Weights of a small image classifier: patch size [4, 4].
Rows from block 4 of a small image classifier, named by matrix and row number. Rows with one number belong to one neuron. Each number is 128 + 32 x the weight over its row's rms, rounded and kept within 0 to 255. All counts start at 0. Numbers have three digits each. After the name is the row's rms in percent of the matrix's.
After each neuron's rows are labels from the 100 images, of 14848, where the neuron reaches its largest size: "top examples" is what is common among them. Only what is clearly more common there than usual is listed. The data: simulated telescope pictures of galaxies. In brackets: how many of the 100, against the usual share in percent.
# gate: MLP gate (model.blocks.4.mlp.gate.weight, 192x96), inputs 0-95
# fc1: MLP up (model.blocks.4.mlp.fc1.weight, 192x96), inputs 0-95
# fc2: MLP down (model.blocks.4.mlp.fc2.weight, 96x192, transposed), outputs 0-95

gate.83 103:168154118170178114129098093142113143113126139116126161189120076123125155089113137141170136155071128037182124111132115151088156120110154150153128095154133117046105107138167112142144125214108130127151127093130154120161174120116090099057167187071134186177174129140116098137114144105105119183
fc1.83 110:109141102103127130149125127114121143048103113115185091067133113110148104202089118095142145149095100142174124110129088144090141129127121193091153183096156135060058122137180141149114140178131068128081167096163146084142122155104092043130150112103094141153106107145151091070142109134145141089
fc2.83 097:158159113117109128157133105133073125125143126201121088124162164116122143149155179124157140136093113144114144119155100112109143170144137162107136183126179084107098100112145135164135185162067106198137168140179074131194063122166141172069174172149167137114086074152181139081161116146089124118
top examples: lensed arc (69 vs 9.1); merging pair (26 vs 8.9)

gate.153 110:140129182201138156201087103154156109139155150069126157151190152125158167171131130111128115127130165110145071129107150130067140092146078143140145170138111172136175160126177167105164095139161189084110084127106127147166119135156114089116136096143155123066125132141171074190114130130100060152
fc1.153 108:077125160129113114114121140091131157142154131193151190101164101146131072102125162139141145152140172069121084103096064245139143137148125142118140119152109121173096135140141040149094138139140099111076110134143102120102126098127137138086146185075060132195149131145111101138098129142129185131
fc2.153 097:124146147164160140131085092147132084121138160094163121116099130083114116166119226155119142057142127140118139124103149177041127126068084122158081244130152092093087127127130107152160126127099172137142120175149091152109136095080133119131150098149159127130136074157111101080118159167106118140
top examples: barred spiral (44 vs 9.1); irregular (42 vs 9.4); winding: anticlockwise outward (32 vs 13.4)

gate.121 088:108112080134112058133150161124148132166094093196146151145167125163099141151099096084153116144080174154144120103056104110136131122118163119116122076190131139138168144088104187069071088180152162115129146129092090087145070150100115133115123116195139149165157132125175135214115128119115102140
fc1.121 093:120140119126132082196184127159108118166101155146102189178131133057087195071188108122148119157108125077173145156116171120112132110154129113119064128110122138123056118170122131093130137159160076136146127131123143163157126097090182162174159089145102108123163101075144155090116184114157122080
fc2.121 096:161151127137143103148083145101102079128074121134163098119133110169132124140166127153084141142152193192151121128100086107109140163146190112079060073088142078090120181124142133160202155122146096176100158136128149101119118184131161149116105144087053161095134169091128157095148153087095135081
top examples: winding: clockwise outward (78 vs 13.7); barred spiral (61 vs 9.1); two-armed spiral (29 vs 9)

gate.31 075:148067161098170150141169111111121078103147181113072101150109166145139108135102152106143123140067098142137183147136118137104158115171104180110205142154136119068132120109053092134092089113170097185185109151121150126084150167136088156137158143122152122123116142122095219113122094186159151131
fc1.31 081:044108141136131113104133094116181125177122097137173171105130093164116118144123096108131104064106127115134173156148132127116135123130090113154106140149081051092143080175134114147119104133040133098122124057141144098153084154143084155121135125142154141038093100149118130100194153132198169118
fc2.31 094:141198133113108148124114136151071132116130166115126130086141083123094092141104168056101116110174156159160134127175158129198164150079133151149108184101093104129198129141112110108110137157123102079127126105146145104122057092165162141080168198135151102071118180132120163145150175123183149084
top examples: noisy (91 vs 30.2); flattened elliptical (51 vs 9); round elliptical (49 vs 8.9)

gate.134 089:173101169134165109153133142123146133142144147088124104145076103137057105126150091082159073104088095142112118092084111121134088085115096089135127177161156127175163120209140092195146098141122088156170158095084133135113087135120149113109121078068157105110172158126081165106180128148127055163
fc1.134 087:193142126159090097152135150126128167164176093151163179117157156148086082144099117105081118196098162166133113180104122085092124123115114075099036145138162119132140105149168157121069067139111130165114143188095166187092095135092147090126100150139117121154176128111154096094104092150120090137
fc2.134 094:155084130135146089135141149115126159140156141120096133086179168144098112182166072121137091092133155168152092112163110127146091070132119093117059137165128076123128179153106093161132105108132124190153127110072182184096136185131109092165086145181093089134201172106140130121118188175133100128
top examples: noisy (65 vs 30.2); tilted (47 vs 18.3); winding: clockwise outward (47 vs 13.7); many-armed spiral (37 vs 8.9)

gate.32 103:150100127163151175127151158108150135135092117171077103139109093105138102093119196149194187073108112128126113133142116150078196125151134136106099163168159079120138076085082117169134135141122078114156127130101097087060129157125086088080158130099136048105158122156083144145193136127128138181
fc1.32 095:108122119166091122149160070131079112108144081135164132096153144099122108134133130136150173172123192114130145112136118099128079091095188090112130139118105169151071087137160156145098172072150194080119152177039151168188089125097152152196123085125144140105119148074125134098126091116150153085
fc2.32 108:175165113090156158172135188102073159113185095161104077146067156091109140135088126162171137132156133099179140123143116128152141139129191073116153110093180160120143103099142173081046119127153144147143124133156079132159074106116069146117129145184100102148080178114121112144122091105176097138
top examples: irregular (60 vs 9.4)

gate.188 101:184094159142105130149100125137134115148112127145135136143139107123165138126130161121185137100112176103042078172161147129112096103071142133149080020159108115151161078129136148190094123109073127107110158128072107135097053139087152110116137139123123147141117078161187127097145179108145187105
fc1.188 099:124084127151103102172164110133144149142081106163123113152091138155097176185082128163149162100148126107090164134111102181098111134136112123152084148148156061132135146125116081135142094090135137048124131172184094149146117094155119212153150082096142075155127129110042066183133112172121122143
fc2.188 117:136109133183127151121119076151081126149096123080110141094124092123100091150072143119114094159147186095105089082131095129164127148129134137208118140142095125089102126135128142104101184121102214129159165094156131111113115163127119126121201218093143056130096156090111158174125099080161092123
top examples: bright star with spikes (54 vs 25.5); flattened elliptical (30 vs 9)

gate.187 093:138114149162121127130175141117157141067148133076127122055194066179158124142115125159099110119139083168114108123150145071139135079106060038141118116194121125137133170099109122131160106143090141085136163127142133115076177144145106100091177206117137146145148118138144148117156141147054090121
fc1.187 090:147161145161186194165109099158136133149129104146118109167112102062158137112113226148121127167107107148133101185146109165077124092127114114067153142130104128162161161109103091038192096127148113093089180164111100117141144137132188100128094143125115098177147125117143121106167118133187089158
fc2.187 105:141092158223135121104076090111125136151108187112088099115079092211115140094107094149065128131118135130126094101170157086121089157104153135153164148116123082086149084152131147165165085128179130165101065135120128124105153090126121138083121176111104154139175083081163165079104112157155113108
top examples: barred spiral (46 vs 9.1); tilted (41 vs 18.3); winding: clockwise outward (31 vs 13.7); ring galaxy (25 vs 9.4)

gate.102 090:126150133103098150175169079072070164116131096082106110122159171111097068124130137126138084141109165151197146086096108117079083144096134129091176162104105111123118133110098090143131155184182137058115187125073081069167129101139113146132154182173151130141117141115118161176079088113129139144
fc1.102 119:120127099144140154155144079100113181130176131137128107075119137129135117115094162103085163127105150086130150131130135108083060197084119154063127138132131091135191134184126158153177103156138153138165149080088086078113130188141109075171149085133120194148102117063127127155105134062140181125
fc2.102 101:121081150112115075129162058161129194145114095132109099105101164154142167128167116148119128103129131126104045113140085180132106188109191162173137155142096154138142158129100144165125115115166204104166091168135114116135147196114047146081147121150129173168139165114154132125077118178110133146
top examples: flattened elliptical (64 vs 9); lensed arc (29 vs 9.1)

gate.130 096:147132124160161167158174129137149189173107142124087144124147104063099124100130122152102101160105165107105137189140139089105153097098163095119133074132161199076105143152154131187137121183118121190132146106171188139146113126152165084132114113167088117127144131154174102031141171090141143179
fc1.130 087:111107104130099099116163142136145080084171139171167105150167156105149112115130137103082126085103139112119136135134083153210153153104061100131043093125146086192188123116093066144145131123106108113078101200153139099081121137094112129117161066077156129144106120111130131145164099184121176110
fc2.130 098:109146118125088044121088114106202137114157124051110137131071159142098109173179121101116167067159122122119149171078124186125112103148119113128114132139079160161117101163130103120100154186087126131077157099111118165158128149079141129122129132073169157120139180133112198187093149094140158166
top examples: merging pair (45 vs 8.9); two-armed spiral (26 vs 9)

gate.8 101:092156144129169095097218135098128109101104088169168159120162066129091071122155107099131069145125072110149145114097067127172112160138137144139128129101131071035106111111107192111090144148154091145106146089136114135138089137110165123112164110157133172097120101102128169163135132037127129132
fc1.8 094:157113132095125077100120117078105142136122125118087126127103134064136136097151133142143133129101112080159163150131148147159166171145246151086162223096151155082101109134109146155151165148178094140084147197122153142132172140197179155118108104112153108152108118103090127161141132094148071131
fc2.8 101:184106078128130142110084126133116115178177138137148053126103113105142164209108161150105122145162162122091125099110176165090131135152159074122153097144118144175074109113147106108102142161209156131060142134173093159125140111124122149125109077138217116127121122106085118154124069191107103133
top examples: barred spiral (100 vs 9.1); winding: clockwise outward (59 vs 13.7); tilted (48 vs 18.3); winding: anticlockwise outward (41 vs 13.4)

gate.71 081:139082167055161080118126123077108109159120086114108098133161039150135120114110119096102136154071096095166173172150139101164136121157203105123193098153088142063150069109110186116124120156128142111198099124071163134052139147129111149118155141116105132149118143113117156167148113118120112133
fc1.71 089:125147122097177089119113105183167102112138136183109173147125081170123091146106134128120130098107208130157153199115145099157129119069179132119143136187126207164139123090146195135096132115078146125137154044133142154124096142140125109107054115126103156172112138087118154160132177115143080098
fc2.71 094:174140086138135138135104147166120113110115104113135141103085171147125170104109093177167121185117148071075140103099161109140140077044138192150104102116183170149150117121142140159074183117144122173135117109092178125159147133133130034078129175167131108164101120106148167137101169126074091110
top examples: merging pair (100 vs 8.9); small (63 vs 23.9)

gate.13 103:108124144089163156168133100134115116087154153138138169146094146165106096104080136163123158106162058143108119064143158180158226094131192110128123105074113187065081151120073106141129104167116146081130154179133107132132131101139172145206133156123135144155181106084152139110153116135122103116
fc1.13 101:089139061102174090108074112111128096121075073119129153146088177124112150088072123090175089096146120125120094120140167078195131051121128076200131115148121133121139164071100100114132148119079147117104129110126174132099103153099114155154125114158143194058143116116154081110095138141143167101
fc2.13 099:115160129124124109221167098143106147171125087145143075083140126123151118133178129109124120125109165094129132129231091169106090147090144144167120153199126093144177105151107116098075167160140160140154114114133118192146123187096191135082194141163117118099088145118090143121120083147118133168
top examples: flattened elliptical (53 vs 9); edge-on disc (43 vs 9.3)

gate.0 109:122159140116105073162119105129087130110092123178152167120114061128098117070195168099154117183163118112135150145121111144144124104155176104079109107116120091107071108152194159113047137122144149137137133101197039086162145156126105118124163170125108146183186167110167108118108137157112143140
fc1.0 100:130172116125093124112168122168111113134103133138114122125151072085088150085175180147146129179158110137166117173194092113175196130122165121126161162119124113108103158129127099091096177106153081108114166094175076087140113163141066049127152174103049134187153117096148148093120130119141137103
fc2.0 081:133138110094149127163148125052144159080187082113123088154118141127144155117189111161141132139095130115114204100125105078094102128143227122100171106140112173122090165084131151116106134111122155142162158122199122133071163153107110107111115097090229160174111109145113150137129132170126088135
top examples: noisy (60 vs 30.2); barred spiral (59 vs 9.1); bright star with spikes (55 vs 25.5); tilted (47 vs 18.3)

gate.33 087:186110108123083188123111117094131160157132094153152113121087187145124137083092170137101175195077107095080124169101166155135132109143094162156099097107129126086154165111162149154081080115145110146150145132133126198166214183099132167144176082060156113095110143100108105137113093140140139122
fc1.33 075:123113167120121184158071067136160174215098064167182157108167119088126125101107130133173140149142187125129104181067144143176103114091077126188134144102098125139095146116149136083088139096122111117146116165087135115184171125142110108124171118115115154110136131135197168081126097088131160144
fc2.33 094:114141091111111135133188114177117124111113103131091061125110203102123134144197106144122163181072140122110135135099092142131106080158098081036130107162130171089134125124131129102174153157119123131159149145092101137119131153098080152125136109104103137221115114166142089060150162138180190133
top examples: flattened elliptical (78 vs 9)

gate.3 080:076160158117168131088147134117136094116077116140154119174097119132158146154135073105147126123136122146142153154158181134186189132114119171211104090097103055095157174141102162072116128105142065145082120166144086127128087153130114193116137197112077138114066092120143168110120159109153114104
fc1.3 097:156149098145136093106145110145128196113122128110162184097100150102116104143141110124159109115109104150145118176149151112115083104101176124125156145113097205200123160093169147154147081141127142134191159104079121131127142091112107162139148113071117127158212157194099108020087091113113103119
fc2.3 102:094113144071111176140120097140138132092092186049074147092131159128135172156130181118133067149137093141143154073135175164231136128144111169176140142118117147105123155104066129142130145152122122176130121118118073137112122194109115159117122119113113151153114140094078193135103171175105179118
top examples: bright star with spikes (96 vs 25.5)

gate.180 105:090161149165098131113124108132088092156112169129161153117047086143120162074119139115160129134155141112145075135089151104151120172172118128186085086139163128128075084070082133140151168129137113163193118143102100131122132065155133102174131175140123183090101107110118073106125163174198142074
fc1.180 082:133099162146133118119128118103155160147060107175104183116123143143138098137143119041077137140144128114122176152061115096111080111154137089214114168149146166080141151143177168098125177086088126090102124148134127133076096091078154136133123161112136131122104088033104128084150160132143132179
fc2.180 089:117107140131143168122119117142078131149080130175103132178103215137124128167100173129068132154131146150185106104120099097155131106053110094174094064165098126102165137137138155113125149062114145057081140176133165129110204084083146090133077171128130139097105142158135153145138146087164131131
top examples: barred spiral (75 vs 9.1); winding: anticlockwise outward (51 vs 13.4); tilted (47 vs 18.3); winding: clockwise outward (36 vs 13.7)

gate.104 092:141107131111116100102114171116116026099118106069146127128102157093143152121135134119079084164152127108156129074143104125147176061186134120078099101150106140129153105107124108154137135122146058116165069149081133143106142107108167164191115118117131124174103180160151110063119096204180167127
fc1.104 099:100074188131149121184161116091111120174204118069156078105096138149117182144113123136150172120091105118127168140151116111117186114101154140090126113161136130083172102075145118130103160168153119164110104171103062170127153167144097132168176151145117119200096150116120126130120076169112144206
fc2.104 097:150063137155091101139119109107142149226125136125122162097101041134091149125168142112170114106147102114158140162089113105058109137146117123039103091137087139151091066131173164104128127105089169099155080139128123125172078144086109141162085150122138145121120117197109141117115161182158113133
top examples: noisy (68 vs 30.2); flattened elliptical (55 vs 9); lensed arc (28 vs 9.1)

gate.154 101:163129073176090122110115143092095126167110045117165125157112186127094106094196125140124113059214183160172156098147191183128159111164120165103134124062112103079139133120050156135126134103098095112150143140134127118119110114135115127121150127084112149099155123115166166099139113107117066109
fc1.154 095:137122064128069111164114071168199123125092140118111108149128137112147132120154156222072111133167152161154167128115212152092117065153115176164166176120126161136111168111169141134149137115133154072126081141118071133124152151150132129123163075136115129134080052120111123159118085130123118081
fc2.154 107:078195109172125093107155128137127097146118113189123132155086161159116082162159109128145151110185124088180049163122168169161081131129203118093152096134093162119110189117086074183178095126127103109159100138119151113106128095119132103111162117147097178108123156134072154083098146161099144153
top examples: irregular (83 vs 9.4); small (54 vs 23.9)

gate.174 098:076089145141108073130139051142124123120154142112111096138166114079114087142154086110074139087183098128075119143102133104138175149097092075133109124123168203155096149203120067203115092142132129187147135175171122085104145132153080108103090115165124139126142115136131116115101128151066132168
fc1.174 098:114148151089095123156158246123113117119166127130049115135123071146127119088169075173140117124131168139110133133102117098151194221166127086141104066091131157097143136198148142091158125166086111034091133118143128136097126137139079131151136142137116105127090116139110149142110130131136124133
fc2.174 093:077133148104184156135161079161125179133151113133194092190146091124099182159168192133097139094107102102134160128059196127128087151117146088102143141132156121109121143165115106172143074097147149079129082135164130142125091119114122196164129057104170096119125083103123136129151157188139134156
top examples: irregular (99 vs 9.4)

gate.126 088:155115110159139155103137146147181115110163110155055113160099092102167079085150115165107188124150133129058126163144084154151169094048100110116070165207182186137132133130163104177137115151119125143151135152163142095115115142138132101122116135143136134152085086150102102161171109165055086147
fc1.126 092:127056125115156074192096120131146148143110166106161112129134155155085081153126091164105142174075095149090165112091108100138164151098100069142119133146153155147113142114099111167178098168106109147135064069185133124153189164100101141101116080101184092181148126102094149100114158122087109181
fc2.126 100:105083090067192106111035167106115119157130118163158097120118147100123182151160206127128143168158107072182156069124146130162082108148116103114163169105144065122132129157145166098182093124158136085100137111146089177115125098158150165108177126141171143138102166111164160143126146166117126101
top examples: barred spiral (59 vs 9.1); winding: clockwise outward (51 vs 13.7); winding: anticlockwise outward (37 vs 13.4); two-armed spiral (29 vs 9)

gate.51 097:076158120136127133186154120110018162190115102122071141099153159102113153121123128101130104121115176132116113083145153156043104111094127132146147179153103129079156051084148119164095116143193103154167147098122144174085157097146147132143168119132145105097144157149069155090160154117102133124
fc1.51 087:120136120127166153117097152119151097152148076093122188133182136112161150103122086177062119077095169108158138125127202124105156159079119126134110055154113122136127159101080139112160120161145151044157130101153170087141156140179129104089172185096175186120141176086153146122118128135090123083
fc2.51 095:125078154110125073151099101160187127078161099148177114032136140163131107196066155138176175152148106094151149138107113103119131111157157171136167090124134181181176139130114138072086091118112197151120134126173113135115117087114136114112094121106129134130159115087178063165157090146132129111
top examples: two-armed spiral (56 vs 9); small (48 vs 23.9); winding: anticlockwise outward (48 vs 13.4); tilted (42 vs 18.3)

gate.172 094:090139103117161089097155186129164133104157161138147061114152069120196122103135160194071141084151119135117126098108122152086100157143137149156137118089093202115123125116041111185114137165061134133154095137086100138166175109145117165137115153121176133186135113090162151150131140080137171151
fc1.172 107:146123116111135129067128114150113053120106092176083131167094115179116128144097074121074164105078102161099102052128143096167115184134158154132140150121093115124127109085134129169135123178133096136115116116171090161177065116146086107164136111144169154123184137144206174129093076116160154176
fc2.172 101:135136127118055105177184094151089102166026099119087100185149137187145148135134142092158165112122104114123058110125132106087122149118147148180120145118074124155138086205163102124178109141129105148120155130193086135123151129112177156091115126198156121093130168093147124100134143145155138150
top examples: lensed arc (64 vs 9.1); small (48 vs 23.9); edge-on disc (29 vs 9.3)

gate.179 090:127182110145131144122097079045149163116131128152074164141135117135142162119062109120133161118097159172079113193175168084081094120107152144088152079161085156158120142124174162126075120098079127189083127105138133119145162202126108100131097173094163142127108097111184111123126108131192123120
fc1.179 089:111141141065042132147150080102133082085183103149135082095165104061120137138163186106177150153136123122137070124207114067138075062114169155130132108099113162112096143129090151056132138123113107108126147111155157112132072191138118133120095110142068165134139139114133151144138117140135113164
fc2.179 091:116101145118163127114179103150103168116146107110120094174117122164114084127127080165086127109160088107173158159106083197207118120130146113136137184058154121116158111144155107113075130101105121128198142157082155094072122039146122164120114115145080132157107116137137118111142133128212146069
top examples: bright star with spikes (69 vs 25.5); merging pair (46 vs 8.9); barred spiral (27 vs 9.1)

gate.116 096:146128147076128181157129111120110148146121140086103127100200165115070142137129163165079117143126093173170156102149118069133112128193103091123158146095080141047103076147091097086112180145193117100132096178106102136115159144153103123123082136087121146173180106130141177110130138136076082093
fc1.116 103:108177173138179105173136124116109119122135103141071093129106105045090153106066155135063129133111121104113149070191110162126099145107152119113152092143184086078180126122094165111130157173181094075117134121104119162083048132132088150119140131101121152150123125143088174172149157119124127069
fc2.116 116:123211139141116151169134141149142135158121104127139190080141111106152115125148125064094195066158156127120091168147128130161160114210188145159116093170161126114130078117117060100135143130097072120172175113127192123109136212157143116143163100164129150128138123161095087145154091116104133137
top examples: bright star with spikes (73 vs 25.5); merging pair (39 vs 8.9); round elliptical (35 vs 8.9)

gate.101 093:118154112100100073026181179103135082154112077137118130136143144123142132149090082133143130132111115138101110136120148115147111139177146156170083133161136169251116141085165146154138177086111147120149127167112159111131129176138120126153154139201144184122117105078079105137136186157149150116
fc1.101 091:104112094140137086119108121139128045137126158148159159085152132117099169045074136130119191147142080113125161131162106082139171147138149155183073127130102099153077088069154167156169165124205110146175121101124177095172122099132133128134118123210141155085106112136112110140144150126160144082
fc2.101 097:138061207143168129125101125119123127143121160127097096108092123174122196107081108088127140110139121149133250107149088196071125132127119171116079089121071130176152143159164161112069142136180147099100175111103114135143153098133142135094079127112130157169137114115113131157112158137148175107
top examples: two-armed spiral (57 vs 9); small (57 vs 23.9); tilted (55 vs 18.3); winding: clockwise outward (51 vs 13.7)

gate.81 100:197085178151096125136107143121176152094153165071100150115079108150166103119142143121117119120164128096101165128122169141177135129084088119110112121201129152205176179169167139088106105127061155106171133133151165095079151157138095092158114190078153165099161166086139117135150100117122106154
fc1.81 096:170142146120069141212110168037142158125198143106125115134144134156151144120126128106152105054142103199158151112182149179129130156062140081119076171125143075116082114118125153110161109147083097134050175125112153133105135113125118121111110137130106149129131097155188136109100150134101124178
fc2.81 091:134129097190140138104145117087149123118069142105048140170127110111142137103107122124070118187087101136101078180099120118121126133118085100127132121099194073126103115081086133132197128173146131164162045108104114093126177116117114167147105154067103116141136105140167143109155085109162144208
top examples: two-armed spiral (99 vs 9); winding: anticlockwise outward (60 vs 13.4); winding: clockwise outward (40 vs 13.7); tilted (38 vs 18.3)

gate.93 091:194130134171115166155127137129103136085096113099050142049117115166163192139136115163163078151125146144144084123156141101189155117184121125112210159125171160070147112136103104151088140159160133113154177129067115088151162131135137094136117157170121083180128088147160124135119115175126082131
fc1.93 090:063134108106119104123086117142122121163116135121132117221145132068158150104071191122103150191093140103180163157139159182074129142121116152151142153071082090073096161146155094114104144150160118134088138175064155119155117096122113148146143121137176125145102189135102126063114074112132110097
fc2.93 095:086102163162129100109097114097101140144170165121103100177076123124147214076173126115073147085144145115160133099190094147190133111110134171147207138154080110055109091149112126154141125129115141205092126116144158138085146157101101174156116095100118145121101143104137130141065114183128105111
top examples: merging pair (81 vs 8.9)

gate.22 103:176114168141108117116155097146152147153123139144090098121145113112132121102104094114162125095171112138145076183119162094102053078149176132168156087145158089096124087141140146093121026116114072189096101124153111093126117153174108105144101128095132131107102151112072189173155134087122111046
fc1.22 091:132150109129095127100107063111182076113130079124156157158116110139144135093167173090165092039148096140154087094126116067140126077096131164092153095146137052117158083118133111155128142091160112179164177128095131189138112118144136117109078109101112119101078083075161156152145125130174159171
fc2.22 087:070098108158168094102165137131098137150105137132127055091064157154096107098161100096145131159132154174133140105128121138125159163159129097098100204092124102162125128126174088149145139124106173049103098131114109150115119071150193163158130166162053185159170130132084115090149144092100153161
top examples: bright star with spikes (83 vs 25.5); irregular (59 vs 9.4)

gate.46 109:133107081189127112096157159161098088104109169145159076115134159135129165134105159151119110149116090165122177122159124160155104163134101111139188093150145130175167080104128141107168169158163101140159090095135132177169138058205075162068126107120150171109100104075155173140158092096179139105
fc1.46 097:131123123088134198136115095119104057146114157114126156157098132142089143106126129140150133062133121114111101055084140071151149096140123151029088100152126117127134111087168128127183165142115161110138130124171114131150088097138161121095165123160130220147177109153131138090051114136173077168
fc2.46 108:136135120124140188107085168120091143162136120090169128118076117104095104124108086145097175088174172127110121145199126135119095119125129112121153109111167068132150089103136129107113149111109070149182085087068170123130072152183104127128201186093171133066067122114106092117199133122131122140
top examples: lensed arc (70 vs 9.1); small (50 vs 23.9)

gate.90 106:160151103125083116155161183146093181138100128126124152201108112121118141098164112144139099108133134181187136122105128077119056079079154146213097144144164146121136192086118149122098100091159121155122072169207141176153079105135106108126148139165104105103123164172151142111130063115123128123
fc1.90 095:122061139141132132158108109151160138176127143107209096100105147161162160144095129065113122140162114077093181110133134145161165086123100144108111129155120118145126167151103145100095166104061119095165079062186143217131065131083154108104131093134179186146122165121114119142127191127129126116
fc2.90 101:092214121136155168147123166176085105146121135136103114183165124123123097165126122122146128096159185148116114163173094138114162117067071094138091083140106167070110100128171074181133108121137075189121127102083106112113153089160143166154106151162180067112137107175160098142160148145125108083
top examples: winding: clockwise outward (60 vs 13.7); barred spiral (59 vs 9.1); tilted (44 vs 18.3); winding: anticlockwise outward (34 vs 13.4)

gate.127 100:168074176109137086058127102071188137099167134108173148084153117114124109110087108088165112131127126169155138070150198128106123154107092129131117114128120081107132168189143086083158135126099107148116097190130150186164079109122141120139123127099099082160203121143134079146145145127175065124
fc1.127 116:107089107110080194157173112171142126166141200089129133133125111072173123143105128111136129122100058133131104057135093129112118096105129133105086126127123141166124132096165104110110131088151135121186150110099172107183169135169121138169157119062092133153121104164078125128083224185139127179
fc2.127 098:148144133078187139122153142110103115108068078124166109149101156109120155039147130129083107120078149148147134148114121141104119135135125152082087128117134059107113158130098215106160207145111120115125139156114079156157125152088144151104128112114141137103191212106174177104123119124071065140
top examples: irregular (79 vs 9.4)

gate.163 108:203132128140100130188129119165058097100068118158144101117175150126124098148086170143139104164107086113154116066149100105071147170061105146164160137148073171112115108167126132149123154156131099109120096213074147130094137099090154125097143149108110130175116130089125197129150143149097104078
fc1.163 103:128163154056093149111128091091139138133103146141189135150232123170129118193145075136150113148117146197140116095102128074135107114186067117164116160162082187149134162123074108143138149083135152087103107132120128060183165133125155150145115110137155133093159152126163083138103108119120172135
fc2.163 115:117137074162065164146090165046113103089165131144107118153097131113137138129158113107151101144162107135112105085124154137164138129079176120132110178080159115158039146146141110147075079143172102130116202097150148139142169096154182093127097117151133095108144157131127123129070078071147065141
top examples: merging pair (77 vs 8.9)

gate.16 101:144149098085159099123064107157158133093154139113123143117151088132048117047122120113178106149148149127091110118158120115130177204116129202112042085131142112172160117114114116144135073099135161128210143163134177112161168111103141214156106148158124137130136101126110124132175117144122125112
fc1.16 115:175123132126119160169121190141163184118138136135075069144073115064116137054096167200169120099164151138129121167131127159106173155099127100094104111075097134178144118161143090110140081115139144092108134114137096153103147135138122149124092150117095104142142179170187080086133098192175081128
fc2.16 106:100143101141108124072049087133163159092182132132104139067077096091065147090174109133175148166092167123078130118099110139205088111128149148089127091157157131141170141096129145112097095110090180159133128119115195119159120147182141110130147185158164120161129158143077122106147089157133169118
top examples: noisy (67 vs 30.2); merging pair (45 vs 8.9)

gate.20 094:176129130175123170117194099107139189073103134120163142093144151098133152157070097104133118150138129203151090142171133122088126180132162063140160195113067146199134140111125153117103144143131126130172147137139075155129124163137058131109102164143102063120140116083150124146164091060131135107
fc1.20 099:121195080097115170093143131060101194124137095103130114150056165152070103130161137167169117111118128170156144136119126198138118083127143104100179134110127105116168178124181155140181095161121124089162122135124127201057126135129097158172130108109115145145148110142082183077148116157083127118
fc2.20 087:121120107117124081145101152109134057147169150143053130101093139087065145125173160146197095112147150114130199166086108151177168106124136099153124083176146110164163107168143130160166084123124156165101216097099185153108167111147131147121119169122172145121135113138136143090113160157157181153
top examples: barred spiral (38 vs 9.1); irregular (29 vs 9.4)

gate.160 102:158103136093177141128142081108161187105094124136062112138093103093133110168124157147108121075157092115073123142106096128157112120092137080103059123191126149124060122097115072178158128125130120162145191122134127124112145183138158113099156055092142032102118136103108143131064117104107123115
fc1.160 105:126125165121147128187146084115148127151154114179157148122125082183109075137104114110065133185150140178111147147128089088129132144080155131166147192065158206119095159123163097082193125191155147091142176137176127141181144164138149109105123144105152150172112114141111122135155166171101083161
fc2.160 123:127105122084177142131075155085120123113122073160184076146140145138116163097104188157138138129132120099129164111122156120098125105076149070073144118166174098159140103157088151174144132058106180119093048150135126191143098126136173136123137130137184051113121091127195115101095110142123161118
top examples: merging pair (85 vs 8.9)

gate.61 091:144107116107117117167126126108057151081110127154116130149153111164127118116102193153101113095066108112131180072083109108132143156120104136062167144150128111097115142165169079109123095172158087131134134219123092116184156144163144125037165134108151074157121143163131100129103081205132122141
fc1.61 094:116202168083124159153140084098131142134132125112149165189169158185133096115177142077137132095134134109137153096130148123135047121095064143108185136151144141182178182140139113099106163104144151099160154063155144112166130134131119164099145120172135169131104129179137139169049088139106163082
fc2.61 102:110131161147082153137105147064136104130134124105132119101126114139107130167186103153096100130138131106172171162044149145081085131140091167086135140112124097139106127144112125143137083083231109110127102105105148080175156078142186078135065122140145124191173180142119116091166138067154111137
top examples: flattened elliptical (56 vs 9); edge-on disc (41 vs 9.3)

gate.72 097:159158131213110124143167128094122151169102104135126183141102177136179131138138176146107062171098196159155123136114153141093111099094158141114143174110169174123160180202156105107087123073150085104061126133130101137115111132121124083204124088105092148102190145127122119121138162143130107088
fc1.72 100:147180134149173159066147147166114125090127095136085152125131129109166083104144099103131155114116119204145063132116079123134152124133091113101152114143160187153205120078137165117169163062119095081155117144128092079075144091145134103092107190115189171103141100145086120098150130189137121148
fc2.72 109:146118084132108140122108081160112134124107097133102127094097114171116096195089111163165115168131110142136093103118139191175149118138191093077163102125133143123082159169098104190170068129078019169125107102195109134136097150119175106136134078121136153107115145119131099105141080173146134166
top examples: irregular (51 vs 9.4); many-armed spiral (39 vs 8.9); winding: clockwise outward (33 vs 13.7)

gate.26 101:074111182099157098121139148066177096067191089166120108180131065122123131145119125110114138060126135108130123176158179118116149115096167120156163051119139072144118106137116136103079099065127072136158170101148142150097101132162137120132069116144114165140117124118184141152085067164132131142
fc1.26 103:101127063165116110154188145125123103084168121140021097153145063099109166140162201134156114112129103135197090138189145131094089133153121121113122098132123092135104107167099107099120060134116109146091107107118123155119088141143169154126063099083097144139121129145163148174086156148162081155
fc2.26 093:118127124095093197087100136183117168166113156164195105099078147148157128104181036151102173087168145068102119135136158109146115143133125117104111117140154118093125122167150150135114149121121132164118149205095093150136122136157182151148139083150121058121050191128140156109140092121146111080
top examples: bright star with spikes (94 vs 25.5); noisy (64 vs 30.2)

gate.28 093:096124172192140151156077143194144128101123145153157149076132085115209169099101171103206127120153114074160127129117085110098141178188129144129090136109105155128098055130103096084104163133125117119135113138169189104178126126152114113135150162046110142112107096129123111177117174105127101117
fc1.28 089:074201096146101095151131121118138123151071109126109134215112115151119113153167113151146114144145152103107149084095181148135169106108106118109152122152117178113097124134156125200181146114083095104133135113197089115069203135144095177092132149149104141100036105146119181130163093136136151118
fc2.28 093:139110127133105127134134099083078080173104119215188126140151124084147155076136145171164069124154205127098135131067133126190137168063164139122103171128100087130141130107151142059108127192066124132140122165083176150157089115109111115135137118144137135099150177119102123133136150132085123072
top examples: barred spiral (59 vs 9.1); winding: clockwise outward (51 vs 13.7); winding: anticlockwise outward (33 vs 13.4)